Rows from block 3 of the image encoder of a small image captioner, named by matrix and row number. Rows with one number belong to one neuron. Each number is 128 + 24 x the weight over its row's rms, rounded and kept within 0 to 255. All counts start at 0. Numbers have three digits each.
After each neuron's rows are labels from the 100 images, of 14976, where the neuron reaches its highest value: "responds to" is what is common among them. Only what is clearly more common there than usual is listed. The data: simulated stained blood smears. In brackets: how many of the 100.
# fc1: MLP up (encoder.blocks.3.mlp.fc1.weight, 960x320), inputs 0-53
# fc2: MLP down (encoder.blocks.3.mlp.fc2.weight, 320x960, transposed), outputs 0-53

fc1.385:149112140162097111121098084088137116070116185125122101091133121143130127103127108136126148110110163142134134125132143129117160163087109131139163159169095127101125
fc2.385:154121120137154117183147117127128182146130118085128119165139151104146105092165100140098118147135102138138123137129111122125137097123141106144119092103139137095163
responds to: teardrops (81)

fc1.411:080138139132117097178115138146080151115107121130180130079112139121106151130093163131159105132147145139145154147145095157098107127117132135124132193083090116100152
fc2.411:166148140150137112146112112111154105108173145149163120111104172123127138149129102132119141141150119150130104145143120126084095148099115120139123164115143167116145
responds to: ovals (47); small spheres (44)

fc1.239:112152092107150149125118138150153190077152122137134133098097113124179158116071111114122162122151100092151104128106168102103082114131104153151162118092132102132132
fc2.239:174145124133129124127127148113083089181120156119119127152118173094134114107159138141108121147154151186088167119122109106137153174114109134150087139142132144148137
responds to: round nucleus (45)

fc1.9:156153157156145107119158148144149147107120141112113121104126126140105141134102148133148172159136108128143143127090108138107116124134157122103140090155125098125112
fc2.9:130138120113105110076097112130162111135105105129122122149174145117176084130159136080162132152128148140127149127098157123079150148141150144179134109093154123137128
responds to: lobed nucleus (60); band-shaped nucleus (39)

fc1.511:140127173128134136109126076168102128167111110155155129157162132135140115157121134140156117137127112132086175132121152131125143137116119110155137113137122137075116
fc2.511:143155143087155148141114185114146131108171137094095124118094094123102131065162147148172152152130149115178155091149110142147100153159136154150098171122104114126147
responds to: teardrops (45); two lobes with orange grains (37); crescents (36)

fc1.261:070148142152119093154133176148156151122138146115116129097145157095099109117139136125100104149123097116145144098106138099144157133135117161128145108149153104078134
fc2.261:141145116110132108126125156124109145109123085139152162133157118127159158206105128130113138165153154106115088130142107160166129145134132122151148120109167148146139
responds to: crowded (66); spiky cells (49)

fc1.432:152127142110073127144145126115071125136133082079133115095127099116147096099122139121143150127139128154099125091106148111117116138124116104124096154102158122118102
fc2.432:153082117125153140108140125123123162129119154117127127176184139128082118105124113092104104135121121131119123150136127127145148123119127133160133100085120127108163
responds to: round nucleus (60); kidney-shaped nucleus (40); crescents (32)

fc1.485:146079147141176111116106131114140111140131120174064119165120122142151088158145138139099101158125124149136128112119127071121121163155135102193138176116156119141125
fc2.485:139184115140092119100176146131115112142107110098166124115119155091107176127136106122125169129127116097110140136102148151133118101107125144094117081116112116117133
responds to: spiky cells (39)

fc1.202:136158147124119183113085081119152145145143134139139131134125142156126131130114106143143147118164147163161113186175159118135105141129144179088145080140165088177129
fc2.202:074184119138156123098094147099143122138159127134137108133142132123073125116148154147137143110151154101108158106128116147130160157123143133080103106059118131118095
responds to: lobed nucleus (62)

fc1.408:091116166122132152095162171126127098144080128120148140106121135097134116164114126133109100141142155107086093083112145147139120147167165135142130150132139124155117
fc2.408:156142103127183116136081089172140145102138136088108136176144145164130123129126120115130140153116094158140116116159136159132146108117097147091130148159147139099137
responds to: crescents (69)

fc1.738:148119122115108117112121111180134125157128153108116150085123106148106124124075141104148162100101138150107112128127123127128166144126154134133119140129155126158128
fc2.738:139143109126125131127099096129120137141133124139094158147136144132131140123148106137095164150085118136106179123148156128118118170106124134141098117147175098134142
responds to: spiky cells (32)

fc1.537:080121158151161131145180117114130137089141160137136088083085114136138113104067151114120111116117107129104114060119145142151145096110130149119098168142159155128100
fc2.537:080112196108109134123121119147137130154095112106135159125101099151155110114104107133096098151115113080156151167163099120151115120081103120106092137131126143094135
responds to: crescents (64)

fc1.19:164124144188133139113138131130122138115109124117180143138146089107111163144151142143133113138138164086126108146094144101154143154110140161123108123159143115124121
fc2.19:125144136085110107159119120134129122143124093149125162097114147100114115094146129131151095108115108146127136104131123137130122089164142142127130131099116160147147
responds to: crowded (65); discs (51); target cells (49)

fc1.555:141140154127131094080125136114129112136129146169140113126119123137151125139105131145163140129100126141136160106138070137132128136122085112096126135136065093122143
fc2.555:150102117138104136145155132168108160145176095113112134138140151130119154108141080135121127145130139097153150137124084147111147116165130182162114137094119112136153
responds to: teardrops (54)

fc1.182:096192145081112124136141097087129157163101167098126123086140147160107127141129121166128186135130115142099124117100122069183135135090161092150094154096103122085134
fc2.182:164090131145117131135146123184103093070102090108077082130151174131112112137099163147121147126133142127129141074119118127124095133106054107113157130120166161121079
responds to: two lobes with orange grains (98)

fc1.75:125083089115103113090136158150099161133122161115133104127113118117140146138148105126119118164066124106113121161119108091121163109135092090125115113111107151123136
fc2.75:100135116174072115148127141094154112146156099125101114141128129128110128134162122146117120109177160133092143112138103107115117132115122198102130160143122142107154
responds to: round nucleus (36)

fc1.517:134133176109143088129113112162137130168123114090179105106112162116137114110124141134121118098158128136130164105161128135111134141104153099123095105131150089147166
fc2.517:142071101091112115180143119099131089135108141157138150149180118148154145116173151156091122161126111117115099142100109113124128150134113156142165109112150158134090
responds to: lobed nucleus (44); band-shaped nucleus (40)

fc1.539:111077129113135132163128144148109095129131130134116118084129065141194153147131149122145128060127081125107136130101156130138098194169085091128104169133122117144147
fc2.539:146134104105159140134081133117150148094145103129138149148137120153059125115147116108139130163129111141128127080121131103120125169099111149155165129119165105120096
responds to: crescents (70)

fc1.6:113145104130080133121123148131083142143104121116195158073118125125134116112142105127114091131168139142114129109074089147154115158087107135116128152099129150165140
fc2.6:110128137158110109138071119119137111111092163185068088147107122131102162115099136131128151121120137150095095122122142125135113182120136142114143089145142146182117
responds to: ovals (92); crowded (71)

fc1.54:144130145126099155101126095092094112144130137129141164121140150111152169128127129143130153171091133112098128155131117108135138161142132120088114137133130174135104
fc2.54:115137125133141126165125118106076100089132095145159120104093098144140179115100119111124133108132128110127111101102166178128077142122102109150112124137144147126139
responds to: round nucleus (78)

fc1.649:098114133128110125123125122135141163148112126104139097144155126117090096105166113088100122141118138165113116125118127092108155118145139142119160111116156119091135
fc2.649:131093116135096121110131146116112126110124150125114156122136113136128161135146130138150090097067124128123162131103140149110132104137124130163156148130074104135149
responds to: round nucleus (69)

fc1.313:130120115117174137125109172115121103157080125102137105152132093143150075133114119120172081114131127147113135091111122128145161152106128123149123113115097103135116
fc2.313:112104146084118122126114105118140133125110118145164139132095142119132151138126111130148125157107090154150115157103118134123114134146121137157160096107082119133146
responds to: round nucleus (99)

fc1.426:132105135131104117087150100121139120139115139094160112126121143095125148156076169118098083094143126096171158151157155147122119112138154125146167130133148126132162
fc2.426:118087120116134192145095145086102116108108158054110126113139086144113120156094125129169163106108127134154158106130149109149141126154096156156183148147130121127063
responds to: spiky cells (63)

fc1.580:117101150116090099138157146170095125132122121180130129113154145090130099124153124147127145114134123105153110101171092124132127143104134126092147116105089134137131
fc2.580:093105142117138120114148080146065085120120117120109065152150113154146124176137122156125156127097123145107138132117156152150109149178129090187139130128130088093107
responds to: crescents (98)

fc1.22:151123140124094153108105095175134094151122137114089128115126080104088111155096128125169117126120166115120134135130091152147153104132125191111128152183142154100162
fc2.22:126145129161131137168116134194136181091154139129131143154114152136128112100137085121129132093111105145117123146173136109135109123156131196149116157136080142090141
responds to: crescents (37); dark grains (37)

fc1.438:146138130121145126173128085149152148141103100159158125091130106096156107103137093103147105144185100161113140098129134165126137120127159122102156100164088134107080
fc2.438:124168078152142148134112107173156147132090074122146144131095146114135114139157147147089153187123130086130114149119101175113138139126134090133150074132102136137171
responds to: band-shaped nucleus (96)

fc1.82:127109145177083136101131120148156163120105127117102137137140159123143128127137090119114149130128068143141176169114128112120180122095167104123160111102154156125185
fc2.82:126154129149100141154160077096114138133142119159126135136157090126099136145137139088133095090169160129093108127104146164104127131151145157127134090162123127097093
responds to: band-shaped nucleus (43)

fc1.213:119135158149147121184137145097116151173114109125128139128114166132158148128106133102137147179074185104090123125140136135127160105156144140104134132128121151113140
fc2.213:139120136078116109072137182143134117095095099148115126094131127184119145146109135118165148114122151103139149145096123128154094108093102134117130205142141130147117
responds to: lobed nucleus (79)

fc1.314:139167148135099090117112140147135107113103126119115147111135102142144130147139132131148126123127130175113177141133198149068147119110144122149111179069123077104119
fc2.314:079125120155136158153178104133089150087180139135088129141087148155143128123147146142128093125119136076131089097061102101164154142102113116098162156156108125118109
responds to: crescents (86)

fc1.220:113132127144156147121085156120130078115116163127131148171164143140098144142138082152127131146095100097150141121146107143140157154098140140116149112154155133119125
fc2.220:114124110137121111146134123152109105102114115128142134103096104173115143161102085134139136139108175186139104157129129128119118114159145155112136153124109139079155
responds to: lobed nucleus (51); ovals (38)

fc1.55:114103141134145089176183172129133144159132128157127083125088078125087138146125118153121157172125131137085116156147168107133124150088126125115155129145109121151108
fc2.55:168109112097126096118094123134124089103142112137100128144113101126097135096098092134131130108123160100150092124116190155118115108146122114143149120162152149134110
responds to: teardrops (42); band-shaped nucleus (39)

fc1.501:167120154113108138137129153145124145115122135138142125133116136164144109146097116110077116112131085130121163150155152146187124178104146121126139157169138094089085
fc2.501:085148133149147082116122132106122145144133119085142096116151128119136144110158113150119173113093109106120125103085138128155152135141163117134132098107112128157159
responds to: two lobes with orange grains (50); crescents (37)

fc1.676:115160115085103100099091073124137106141136155116133110125112155113100153110158123126125070147091130150141135129101107136131123135152129115093079094198150152112153
fc2.676:141123131133129113115124097117141172140105096166108129107087131099120132150176153127130166113155141155142119115159130127144127122108132151145141120122137118137178
responds to: ovals (81)

fc1.447:133106125110126118142127127093127145106087125133107125126174057088128106137186093139093092172136145108119102126094109151196102142106152098123142135146130077090140
fc2.447:142125118168127137093097136113094131118119127117144131136115122116142133131110097120117130074104136155115122127161105149147170128152117102126169156099090148138144
responds to: round nucleus (86)

fc1.444:086143069124103115143182110109123176163118127140147177153109116146142113104164114105106130126132114172151106144147092116153139136135146112115138101122096160123062
fc2.444:168125163145107137127111101131168144064148140159134101099115097159128153162152148129095129141110146128109088147125116124087129125107084168169120125078113128141188
responds to: crowded (71); target cells (58)

fc1.246:155094134147103135121126106147101130150148106127129119131127144146121073148148092160118112133105087139084146140138135109132089075127080091135113138132130173150178
fc2.246:140151111087144106161095099115161102149134122126138098102119138115108092094112134093116168110088140134117087121131134150120161125143137125143137128132146137111129
responds to: crescents (49)

fc1.557:126112166133147056064133133125087161125140120108127162116110116159125097100144146143117131104101095139110135125144153117103165141101136143109065146151106125123148
fc2.557:152129120142068178142179170136180140121108148089112079137119167121115110126163136117145142151145171136126159128127137162135093131168102133101124087133176113146110
responds to: teardrops (78)

fc1.278:099137189101119141105128124081135120135138112143162104116115157142118124120141108120137084092106112091095153119141120103168104112154126166089137156176150093129122
fc2.278:147121098105138146136114150101135111111144122141090125102141113136135125087137141126122115175117132132154111092133121174121112118101116090148132130165169110125166
responds to: teardrops (47)

fc1.595:105158159109144114126164168116159128145160126111119140080090101106162138149129128103103121136159110126114111142123152129157108116131126148149128110149136136170115
fc2.595:171085109105073117139132125142097074083143153119090094091151150141083138112127120138142105135078155102129104161129146165120131141107134120165137144123121150139136
responds to: lobed nucleus (55); band-shaped nucleus (37); small spheres (34)

fc1.442:136145151100159160124116126081149135107113141127155160119146105114129148109135133098174124134179161170125128158112135141117097090098151123117116131121109132156130
fc2.442:118141148161094153137174144144101162129111105158064118121129103155141146125106091106117123132106102135124143125100155096176108155169104122131141125154132125100063
responds to: crowded (66)

fc1.33:129144155143114175163140087135086130162141129122117136161141149084145139136113145106134113113117077112096103118139145114125134113149156097147075092120114124102138
fc2.33:156148144075141151185143125141091162124134158167178124142148162147119155124184098145147128134173120117129148166126136139110104091137079105110171107109113117126071
responds to: spiky cells (84)